config.toml
win_length = 512
encoder_norm = "batchnorm"
text_encoder_head_dim = 16
text_encoder_bias = "all"
init = "trunc_normal_002"
beta1 = 0.9
eps = 1e-08
one_sided = false
lr_schedule = "cosine"
Rows from block 2 of the audio encoder of a small contrastive audio-text model, named by matrix and row number. Rows with one number belong to one channel. Each number is 500 + 50 x the weight over its row's rms, rounded and kept within 0 to 999. All counts start at 0. Numbers have three digits each. After the name is the row's rms in percent of the matrix's.
Before each channel's rows are labels from the 100 clips, of 14848, where the channel reaches its highest value: "lies over" is the class under the peak. Only what is clearly more common there than usual is listed. The data: two synthetic voices taking turns or overlapping, over music, noise or silence. In brackets: how many of the 100.
# convs1: first pointwise conv (encoder.blocks.2.convs.1.weight, 112x96x1), inputs 0-95
# convs3: second pointwise conv (encoder.blocks.2.convs.3.weight, 112x112x1, transposed), outputs 0-111

lies over: low voice (40); high voice (39)
convs1.62 095:497488556517555472458500464580458431460532456484440623518457436449488497529386491474417468395517572546587489546477479510579517471483581576444522548383492459542499484517598495462462509535527560494510432463551512471507439494545466496527528427495472517397526467501519445635425560486505538517
convs3.62 093:423508504433550441423425499509553509554576544501536492565443543464489485525486521479472490587469484510464515421488556598529550484461372442542523508564567525511498507471397423412493612537465504529478486509439446568563443463524513432496419568483539606526575528524456591550594423553464530480536541477561553479430485557472531526494497553463

lies over: child-like voice (37); high voice (29)
convs1.67 099:561399566420480507471552490588473530487458513520508561580514522458478499547470438452415491596548433451518454376469557508464442468494568562577471511449479471481464456540533510558481486477580397549513533501456515404570564517496574583415443492570498518604474516557471520529492490494570536532
convs3.67 104:537518575517441625526538486497517450565470441410520553528480560420497375521466499481379492573473582461492458528535533503497464638458518482481500377444474444532537469516452455559503545518513566506507454458582525579507543558416500429503455453526502461570431532546437587483489457458424546518470439514533483473522499558478548530471533546421

lies over: no speech (76)
convs1.42 104:454539487489485537478516471520542518525511431493496523486465546422504454478461538523437476435499400535474534440480441497524515544476549430509401501514454426505578524451498656479460444531497507581525556522503495492463448558493440475569535516480557608482455642414500389608556502560507451562
convs3.42 095:462512490451530538545475516449596490540488532501464558450477598469446517448560530513512370506468501519485498468498473495585463525472513514543509529552488483495471489494418401558512523586439512510463556518437434493412589482418427493525504627533485494445569547443548431448545495407497487562578389459495472500522438549642500473514485586562

lies over: high voice (31)
convs1.51 092:515532515459576474504503455490608498453501495487499512493498522450465475519547514433606502481485561699467427518596465523512486455554472505496515606544427506579385542424470570476542469521457530503543556532440444523556537531490430488465508481487525439536526526522471453505545488507658536490
convs3.51 087:601528600566453502551502423464409412501474424442567479556475481433388435541515446567459482525436591458470545434537566476555484541508492440457487531434503513435503534460468452515479499542548410599570471468540431481493515439487343483518496526518549586466485560591464508454477511552549490516566509556559574494506511484482524525489495488541

lies over: child-like voice (58)
convs1.79 095:619494538409500525606507474455453543584529485534594464526446451458479485573599452534514555432560496500416442477503518541513546470537507461521545487580559525505421530438565520487509480625496584406510607419446462541539427505452483533501408539474492531456499484535456482451480551494498513459
convs3.79 106:519412460596589444488496457533461467476565438484542480509575418427505456543478481534533422519516415566536527643519462428464457537515512530423525460433463466572594484501614467472580518449487435497441578576513505548500542463496543562420501567541439467525559509516457481502489500447459467577518472520482481506492587584550505478385485458497

lies over: child-like voice (58)
convs1.49 104:503420502549550508458461508523527413536481469551483551418482539516462502510504434501531521493509487603485489563427427414499564489463499370553384550517549595495452559522465386583474496469460456470495527470562536551516486445487518563522619512493490512573535519505498533573506566454391502588
convs3.49 097:608513605534515475480457450524518519405452466487514514440528511548434532487430526527567454531527426501534492580442527459601466436488549404471496442486513449479475514537540532507530397396559469511508498636519563505478589473473531478490518450487520521489609452534516443526404371596535557470491531492431552530450507545532434457471531465471

lies over: child-like voice (38); high voice (35)
convs1.77 089:524520573451548433499510480472431463513552478513438509487469527518513529428526486540370488481475492509613460442517425452590531496559507465482568414523435496464484412528509542468549526527513584415596587373499441455386506445510471488449543473551575558591450539498478469469520489465559481484
convs3.77 090:516556554443497549643567527458470520473465468501448498449459597515474389547610554509503479552529450509480502553544486514457458526553375527446593468581478544526429452451475503518516556448563599504562477419480495544506495560498571466473429434506514568504507465456561590451479481529440520396468484488457523435503576479473487477541488602541

lies over: deep voice (38)
convs1.97 102:462461448458445517479515430503455483568452465495607477449394531479488478497490468532461495557542530523454594528483480493436555588503557461513548518489504522454384616550451514490484538479479505341503525443473533452547543598643525517536478448455479448520505501474548528405490423472433512492
convs3.97 098:492547494475520531426576524560533505538469514432390524444552358561488421500565484539520561406542525538465481484545493507519537502540481459460488532550489459548553527625525512510527609490552533446409464463545529447437423539545462490467449524520447616526539438462498528485591502519458596527612589487533510544562506445425450507463472490490

lies over: no speech (100)
convs1.18 097:423482498441477424436462508451482571478396542522496493459445549478501416551429525509380468380561455497504366595494462469525501577576543494541432502463479465562526479612431532473420505488484533520587515596553469509488511478545510516475518445510494482482528486455508443501456486423525459412
convs3.18 109:545459430542519538580522525510406448483522496519519468545459459546537469541526568537488525395525498433450523513597525566519510471410510527457457515452477472466533530555465517515456509594514560554655381482577601503531539512492452469475522449480572612562487524589479494525472536566505432509500460511555427559514562436550503585534508601507

lies over: high voice (37)
convs1.71 112:518509548423464458525454450476461558432563594496369503543467450511522459377523574531533561563508400376514507491513537544542515480492544507544474586532523461498577495452501473499438541501561528542510512408502519472530402463537502578553432558481489573591463508481553503597523486575484465473
convs3.71 110:444536507384472515534580529456475471589514489537500544563528492527491407552517514575512497484492563535458514565460502588499572446394507476501524507539564559513407538468403562473414560500482515449394509429514438429480542548561467546567551523551397472584499491422564513474579533558536508469494515470426468559508500589409455551498459528491

lies over: high voice (43); child-like voice (39)
convs1.103 102:468422528489600477544463545509585561491505472494525522531504464437501514555507579497552483545535550485426498542493444392543544593496465486452501492486369487567438473528475617577550518410409474478481516510523486558511573547606480436438519586534437589460537451482500564482551507492525462435
convs3.103 099:388571506495466497392398526549555538502441516498482518422458487530475479469451465551434488493488475550547469487514482659516470514567506442555428512513552542487452485390475422483480518504386541543441665395550533529506436549504472568463474478522536547492500514425589472521545510494488609467461542504443528512519546545453498517494468535507

lies over: child-like voice (36)
convs1.52 102:483513559508507445569516511460510324513566511457406470491586487579502440529541516504606468525482552488571583520469523448408495577548511482496522539541572515525558554543551584499494562524496462432456455458445474515490627506443525497453563523481470491457449431443546477558518479543459514599
convs3.52 089:535477470488518550536538459562384483487458483523452426520526549471512523499451485418458455476518560434496532528538480522588569496518521440458445484475518438497426524526411584540495543475462558505574438604562363567581433512498421530420514496559537446446485497541454591547530553504547599446548641506519488535554468436481457515513488550507

lies over: child-like voice (53)
convs1.21 095:445428501505547541590518453470558605474477540484442503440524472486523472567493458500528481542545526505600584462509449585553526489436455405432476457583494577562460506478466410523535458465464470564482531447525450523451484530585490469540501411568521500516568536475478546444592601515512620556
convs3.21 083:490485529534560482470544503512550500493530472493489494583503536517480551486455460429492571529542542492378501541587516437463531575455582352494486386508559400505494547568522517481469445528599512542495499563527478531469458418483466503455462457457483498450381520483460564590449495468430507445501523426551362490430457472519530573466503545576

lies over: child-like voice (67)
convs1.104 098:507500440519397506559513539399435476481534651548567472519556512550423521507461584426507533457547572592508540490470520441458503494562511551550534511506555483501602547453496492579572533565550645456464522433498511487599483463494500473524447501513504578538488511479565505450486462551427467522
convs3.104 110:462417475451444523519474504469519458516475552547580453541349544550571505549496402489387540474472512507485512455498423572566579547418511463509462466565544441572467519476594456412432571513408412449501481453480482491532554541436465409469530569476485540544529482540546489531541518428592541462480447536442588468507450475497561497500491534507

lies over: low voice (43)
convs1.3 106:523509530424588500460503494513426575552506416524621438537515467469545514586482489544507430490487522475426510431553376517539470575435478529404513428464416565541523474494553433482494522473499547555508658456560515511513490456533423545576452496509527470476472561533505544530517541459598514514
convs3.3 110:537489583464520500522416424555397540542514466482492525491544543537538468492605481507508522552531413428559475429541520466563441544483555518528599505571531500409433478575510563468571455423586598461509532480484449448516504443469541511477411484443581488436499506548529540487545535483478438412556556513455535529494623449457461533493532615482

lies over: high voice (41)
convs1.57 111:434451468479508583506552473484485506492375366520462469511573475442521476506422486529459504490566530463470458427465544435497509517457499484510484358479482480399525484535538411517478478553520508507473497417551435448576484460510435441631519471483429646519514503472499440530503501583507457496
convs3.57 118:478550533527587453540567505478515502441481486525537504414504485496398450565517459478586521459529679508478477502474564444549476452463473495533565477479453584594519403405509546507542563493500473421479465540441429458553410557432510488553536558462495439471424563496507576440524439544528521458500590445561513497444555510528471446553571499513

lies over: child-like voice (70)
convs1.111 115:586500402501486539536511533489508587542473499508515496508461511414518459547499417431552410580553456540423498581553373442499499452499393449534517509485499528519487483512445364575500468462435474460648480507469517509498395512483476417459521473499450440566488503472514475484554547545540545512
convs3.111 109:457594433453421561551483490532484489461408495507556460505514489547391548521375472461534549565549458554481541526499526445459583497538443480520456532402490520576537453444481617369630498439572520581485445595485548506546567447503483535477463518571574547510494449477516530468476466498502466439462506449543512483488482476477492503507561585462

lies over: low voice (39)
convs1.24 102:552522595612558566464449462433423464482502538460408433500521509528509510471491611449455471529506508465562519569549550513456529390509474574447484484507498532558463471501575540455371416496568526537490513396496437545485561545532474547462559596527536505507488486453478378451520506503502551519
convs3.24 100:528546511511539639520439573522534482534496551505417552527520565625516506519374526508497525494489516451449493424572515551529418504482446396577506510534517442481558489482432542486490477500526464566570494565435553539427487460512408487454473454500427466511539539490418547557475543544575478403568441499544510617559452465470453507532536488420

lies over: no speech (95)
convs1.41 114:528515495415483569526493468532541403517548528532492477552563456498576468409446487477540478579570534433503418485547499418505446492456490526524509519579458572509492453551482394549499526472547542510421424501499472426552553433465506453387553486520523468483458438435521663502513534522410545444
convs3.41 109:567468556443601538498485557481444393461523458465397544542535500504509412446465524462469422495484449466467477584554477480503537454490549450443443493419508390477488560476434519593470442479475454557514398453563514537490544461560475485478431429379449500476528603530470531490572544478535419441474538543554530454454536495577476517426461479548

lies over: child-like voice (53)
convs1.37 106:568438457482554546585501513455447502434474524466310476520443460479509468461440502594491552490459530553477511426445520561558508458523516489513425526467521473482447573431485579570465472451518514485558522392550515447480488561524529504520464522562564645533460450546554482505495484548545587527
convs3.37 090:638522426598533508468487499584462519517437548515473510505470444452431500486455478452572481495494475524488544450449486499493569523505499518391468490401459368422672502450504503487552478485409547543438551572443539533446497493485503514459481507566498431500422511537452482570481582556462520548457469565485575560454564488514508411473477522504

lies over: no speech (93)
convs1.26 108:507438598462458446576508384493543569574499541493457582442474492432473452583563539473450454422540437559543481454507461435525524568504495462455476419503533520537464476538427514494503532500426470513530537647529495520477513478586540509504523590502612443453571528482458467470504412488493461419
convs3.26 117:513557482436556542490549578526536505542461530575492425512543441513487476488443557419463529334424534458486467470500515521466529559464433417450452444431518420519576449521504491562498652533432484535559462479393587561531515483524466497455539438507485485456476585551485584544462464514439571462483493540601505547473430536466451499477480503487

lies over: high voice (33)
convs1.98 098:501478493474421488549511466722540478484517547401506520489557486504554438576348544533499467473522454538559476537498471489426545457512512462520518471545522542482505483465606466493579587556484437441559471446487513469590450431528516467510444518470491547449472469455550498487502417532503567499
convs3.98 106:495408505510341553588564524414515527533460552461547426475649397522493509545553483488455494511469582494451512514535507500527471472478465583450509482466471488540472482542492449507494495475482539512521475416557539500489483543524452573472479548477497488641541451525527500494537562471558592447558496435480463517545451474387401420413538493454

lies over: high voice (36); child-like voice (31)
convs1.50 101:375465520484553440474543488515425483439581413509413539447466493439512508404486551482429526507487460506515428434554495477509507380526468594473549492487417457403481459480516562419594411534515534539581443471527501550524468499535492523503474459519476499541550472517467425486476463578628459507
convs3.50 106:548504523524483463456553530566549527484525458508537558439483549463435539513571449504498525537562434534578504528520498487511553498600568526470517387607528519576525459598440475405519471511408561515571566521517527521546544534471438527511404478487525428429451484477491470614483477465572518419530516488415587500486545388491482375449466497497

lies over: deep voice (36)
convs1.73 111:543613486482516527493518457512434518506519484485475507508573490560558553495405443493451447396437568515476508373499490501468440454621507493523553595493426544499535448517459489551446437519526499503585472516431487531455510448490580636553491568597446535497556594522514467512470562484538448482
convs3.73 110:463534446494484470500545549541563542486318522470537551458489497475517567504553569392523489493474551507557441474486523478575531497486473459481416485425491583495545439392577592536512532461449484464575508469456556430545471498530605511445481493428547536468388541481541428572555478465482535584457448520485378516479515554488563467519503521521

lies over: deep voice (34)
convs1.32 107:502524542504467468483505468476543439545542540492516511449507548493505497506596570560563495459464479437474462638567582511505402460443571595534549544519480448484542446533448407431480482563506455481512491484458461444517615509488461465580498477551531558388442490488463620485524518526382563486
convs3.32 100:442503484507404577590475538510508520601500518509471520415515554549497543545551593472576493495438453492437515461476486493533549534526565520523416584476503605487448555524486520483526491479563538536410571586481503539473554538467535530495511557550657488544458565536516514493446529457512477505471393576520429561539547447561435445525512633491

lies over: low voice (33)
convs1.29 092:474513659471458538500466485394470449517465543531512479416567471545404492529488419521498530450455431427565446326438456513438495435492608515468415491510543479495554457511492439474450508569549487513519543489454505499509554465500448632480502486481517469560501445548502539538508506538476557494
convs3.29 097:525452513483445543519542516571500448521503451441575511466558502473487405576450563495552430600489417399429500435562430470438466470576494424434449530524389544419458569422465471489484446468463479502521506519546452576431558481478527497538517550518465426464490547490472516570438515474572509504443533477583388496513536465601452537585464498481

lies over: high voice (51)
convs1.110 095:458506501483489500539539446473540462498490566531489508559556495335495447635507477512636483485513465439517441476519519469511495530498583578580436418528566534453525544579576534475431488521545530578476545486497494446521402459554601535461467461490499568594545533505547540523476449558481521456
convs3.110 101:551531463548523502508485556513499464468527434480591500481556471460569515551501617473576500500457528418469618469602482524454526535679542422471518476549491405442481593468480440483465558468518511487470473497538477539435510458455432506466481528525497484503451536476391535490488480439553536516473529500497442410431414588424572497518451416526

lies over: high voice (38)
convs1.54 097:501423566445539495440508635526439448565584511506436482522494441498472483467501517440484494580497417430496422451570376488478522511567557450441522571532465481497475468480529496489556465409512509508570530448514492507386541521511474535595472443515428497479383501550532415410453464461464501502
convs3.54 106:507629580446477545515486457472521575494432581503527421536517487515491502460493615480515527519467511515548511566491525418468387541523494491563476436497470555551445498492430487494550471443555456459522543600342495521599502417474456488542512542529443470446503472475566587525478500479455527495450395442525512432540591491487517469551439603493

lies over: high voice (34)
convs1.75 103:499432442507461481510548552515567453440547545488538523452446496374453502542484589465532420601505560404537450661502445501486505454464458553529547503500475479515484472476566456395483535528499527499538475484502527486574659495474396431485554488471464536464496466509425463558528508535519445482
convs3.75 113:461375507475542495635511542455456459336437530436527487452474506529553543528628501534476454481518539443441472460612453556443534486455487443506520454464489494432492556483557471591513502568464527334529521432447548520560473530513507452521517492490534490566476417560511534525509528443477493446525449477519487528427534451466455443470547519498

lies over: child-like voice (56); high voice (41)
convs1.5 096:504566568469470489535510478492475422539561529600551433430508528458545546404464553552533460552488543441551464506457425458545557524509564493564565571510480535503451510496508538500449564462455475541566468471469453519548480489384418632439534524520530489463427358484509443521509445544554554569
convs3.5 099:433502473364490599509484462447517484546379589492500516406522378509484539466489555512506462510606558458558409496539416456541550468507437537509447553480473452582406464447430503526487460588636526474481506466446508513475534504589518460525502545528526442487432512509490520424456513443520554477554472528429611482477512487546516478516500512527

lies over: high voice (49)
convs1.40 107:532526618464443481549456521527460563526498474593577444567486508428538495551449460462505412513502464487532495475498500483540504492538529643561445571528514536522499538489494422562483564515501517472425428388599495458520491564432408495499427525493513590451488538557598424462533563526462554528
convs3.40 123:476528408537413498559540515510563451541521485472484534470494485420474409480495451471447464501518559459479403473521446481519428569577414478463499517543448511509487483629563463451536613480477393426466534516468529549499609551502537486608561601540478427544466555430523507551475532461475424462448498532516510509550436464515524460404405500506

lies over: deep voice (33); low voice (32)
convs1.2 107:519511603519430454551473523497505540584562519438533492492434532575471485444412438502445561480512511451403558448474352494525529523458477526411561420449584519527462571462551457505460509513523477417557569484550509479451433440487482476529473497571497490492495610424544381490506546476507543522
convs3.2 111:474504485543416560474487543558470490554537519489468548484537538484446516496420554490568477576458478517563592522555605454527542400478549453508460512561521483470466505498356498400469499561393572492487558531471490525492506484536459617523470442395498439466463458541555528597428480547546539557570464493493553517443496545532585512519531509385

lies over: high voice (61)
convs1.109 096:559475466565484525497481488437459543513420550487416477463506500379441510546533476423571445561458448550545433591523585514470384484471555457534439518447534559488551535452596393424489447542479471404490501511497467468518574509517492515595532468514498513531468461570501527458560516528465373510
convs3.109 082:493528482508403500486574599557461564474488429584476592421470422527520487457511522474580514527550493495505519496455499495512596455411559485460470459402517501630503563543484478487532565520369452479471515505529581557549474484549478500534493466427457506539415535572505523570524546506562539594566544500598475519451590475475510582494540562524

lies over: high voice (45)
convs1.76 092:485529538473565508529454458520431518486554424529468564554621485594520504446534665533517551461520444497510437370546574480547472484477512500475540410488548417463494452507595452481520526566547531523515459519489420493520466507493642495458488527520538462464473480433529491491479462557601547523
convs3.76 093:420508452498517442507561541502503543499517466488459631480431505495471483398560537569542480432457535508548524594447487541545486533527524495520496423585558541497481502504527422464501506456385533484514544476501419505558552548545483488444441542525569478555404546482458486456581416532580447545503491528462562578422565591416611489465531432552

lies over: no speech (84)
convs1.22 096:452533538519478548609470480502548399460520567539437574578462516486552518435565483542491493547527534464441527439522394436546459561518479475587481552459561530549438558533488401547555507529521498473436533444523440502575408470546520433514498431430474539563546440458506545520460484509409604450
convs3.22 108:529492454480510516458408502564523543482541461473440575517421408589525584458520488507474550519517463493504526511564412471456483447550658445667490548435542438489465549492540532516480538522477509544511453557524534542441477575526505504435480491568560442548393497580516532517480478516515500486446513418541555533499467597505436579439537579490

lies over: child-like voice (33)
convs1.68 096:489466602488479521522416502491460550467502477499545555478410455506371504446437423508443492450517520429522549636414560507500506431500522504482480442458534517547482554453520467543435498520550484481517447472490514519456534526495297503443545409539499430445457474502481510428475429448565524502
convs3.68 085:472455540549466573485526540528515517540508511497454539505496462633517436511573445494487547537527448498486448463514516569522473527555493515526470610564451487509398443521559532448514533539449455455485528588464490382515583488503477500535471472520603402440568506424413556455460489408447380621546492505450528524506480533577589467488522557541

lies over: child-like voice (52)
convs1.6 119:503510592545451522561480453472455502471529496507514562497524521469473480453510562524571521522493482534418468541581466557455458544514487608528495484496536526449515578496557438424532442584585432591512639488434465482568510495495536495630481505548412486381514560498516637467536498476500489501
convs3.6 117:482561480429403583483581537469498506515512485563531552482495506362489450526506582490494416515568543467484480486491457485528475510560485532530487494455506450514540522601512363554515488445561426501475556556480543496465491368457528450518399455470433569445355504523450467349484515568496439522478509499495481449521470484529538485551518451531

lies over: child-like voice (39)
convs1.19 106:582521602550486486427519508542531530509574479541587566472433524479425473540495549493549488391469461464522456574435583569469503446488465521498425477388541435532509502522422480457491483492465528463623542477467502479494457467541380402559478489468572603427467542529515476511475552435540485497
convs3.19 100:525384525497463412571500509576454441522541516525536500482469483495515513487512433456555506492496448487448468525501486482536550443486375558433519454487455545432562462459455517539435498552517429477521466595459512483387539534501514529504495439562548554486565520534480522549379523594552456482474379607563433601514536450435458527521421456571

lies over: low voice (31); deep voice (30)
convs1.11 092:501600325482429480527556449446462494499484485525586508428420484538518424442503544553506508496564492466467409558480481466471476509510522533561550586522517536503540475501554449520462462523457578501438409442514540519523434538410524508569447479470447513517547464506561461568568542527381433432
convs3.11 096:516428450517478426420559459476449515487478556591554555433532480574474472492493425524508458478441578500481570481457491476534512418504507567453420591564545446545420510356471528335503482560574512497510545572432481414461435473544533476518535519481508425468533515566432559456478501517497511538479560517537539575489483444474514528550580523553

lies over: deep voice (42)
convs1.30 086:465458412509548489445406537522583482453528512458410459525533492470419482412478440528483432502522452594490477458473477568466451525501566514536531601483490594542429433505533456437516453517555461480561566420532417465501455458631472504511523536465581493496468427473419424514495460456586456502
convs3.30 088:487504504456391519505498470514411572523474448510459467532575455505532583437541570460546485618519490487563449544502572517528484518484537596534488400520515514483457494518565481559474415492572500450512567506563464468520487490469459457538366555564570432504558484496467428507426536513500446438446481425469454427491518620577561558436449478419

lies over: deep voice (39)
convs1.59 095:562585423465550460510435469529524512442597625482502422430431508630487482443501533512531520457451472611536464562501472507528497503538525478474511505589491462518455465528503569515463493533450537555535540553554456517500430527582539487525563542432562435370492391533486498496561487472566536463
convs3.59 105:536594573377458597427500547558528375497510564527422503495513411494465466483504461488475490523455578481517547454590503518561521568431548488433501515468516473468582452534495479477470573478505576574499388566537520485494553529532442532470486455511556443460486479497357449514515505460542487465615549514459490522522551562587486523521476404514

lies over: high voice (37)
convs1.9 110:475540454429494518485448525507594551427542465505427542458483471319482535466528464482503488523458415507547510499403487435558495542551546495458524514491448402533511551500459526481498561445556583477566441459554545549536567587466553435417487415516531498567524568565577493504541482429504554495
convs3.9 117:427476416498559534447529542535493469572575426553520538527450559519548520359495494514489555410537659590576460454517469442458524529489435509515459604569536570517553490484519511465499460531559493549533415507537506556441597485423508503466473488497471462401477485456467493476489505535528541501567459516491481434476481499411535463439375533468

lies over: deep voice (35); low voice (35)
convs1.13 082:506582556556467588483506478473439482477403489556558560585453546517433455539517362584550476553478434567432406503490432435463559547526547529516536502511542443513450517539472453569491535476433458459572506418511540507502555510504501495486474520538442512560486539494469501377392447477465424455
convs3.13 077:537471444511448448537630465572557517522539513525458474546540517428492472596438531529462494482481565520484593490505482564520587410517377507479506597517537584543459484529523426534559385520508507511539560499539533460441393548533495564503496549492522444465539474469420566550457464533592508505415541520549493533434444476501533422576452560440

lies over: child-like voice (51)
convs1.56 102:504554417457560453465458475489499424484490500501358480485547436446563521495479471539503445581568534402511510316536489546537475515535555554488498497549537482500473486474571502410496502620568548550517546428420421496543475512404527495513431500525459526560426455504493545486507532528554476540
convs3.56 113:541467480495379435560419568521488453506533577516454523530464476447544615501495499512498446517503495446618531436466534444503502551466450474446441453491479503549552456489499515478581449437477517557518519410479417537618518386442562533527440533518484460515399522503530508499507546511396568481411477538515469545455506452457561453389452450568

lies over: low voice (36)
convs1.27 100:509448382401537557496437548468564469492507476470446510527601529523518575549494472473488534511398404514486435560535562512512463616531489507644460452459539478405439475427518519424528547468514583501479542440515425499565457455466417543475555479508473464516453473513542555511494467466425554496
convs3.27 090:570504508484443398429514513524453543505533492427521559567405544435512509600465556497486414502549531436525555459490475532541467543453596552516536532456462668439497490528462488497554397475425550524591441478593454506532481468495533437495621480476499425570474494497506470517595474584536440511408466460525459509517532494499536462504521458541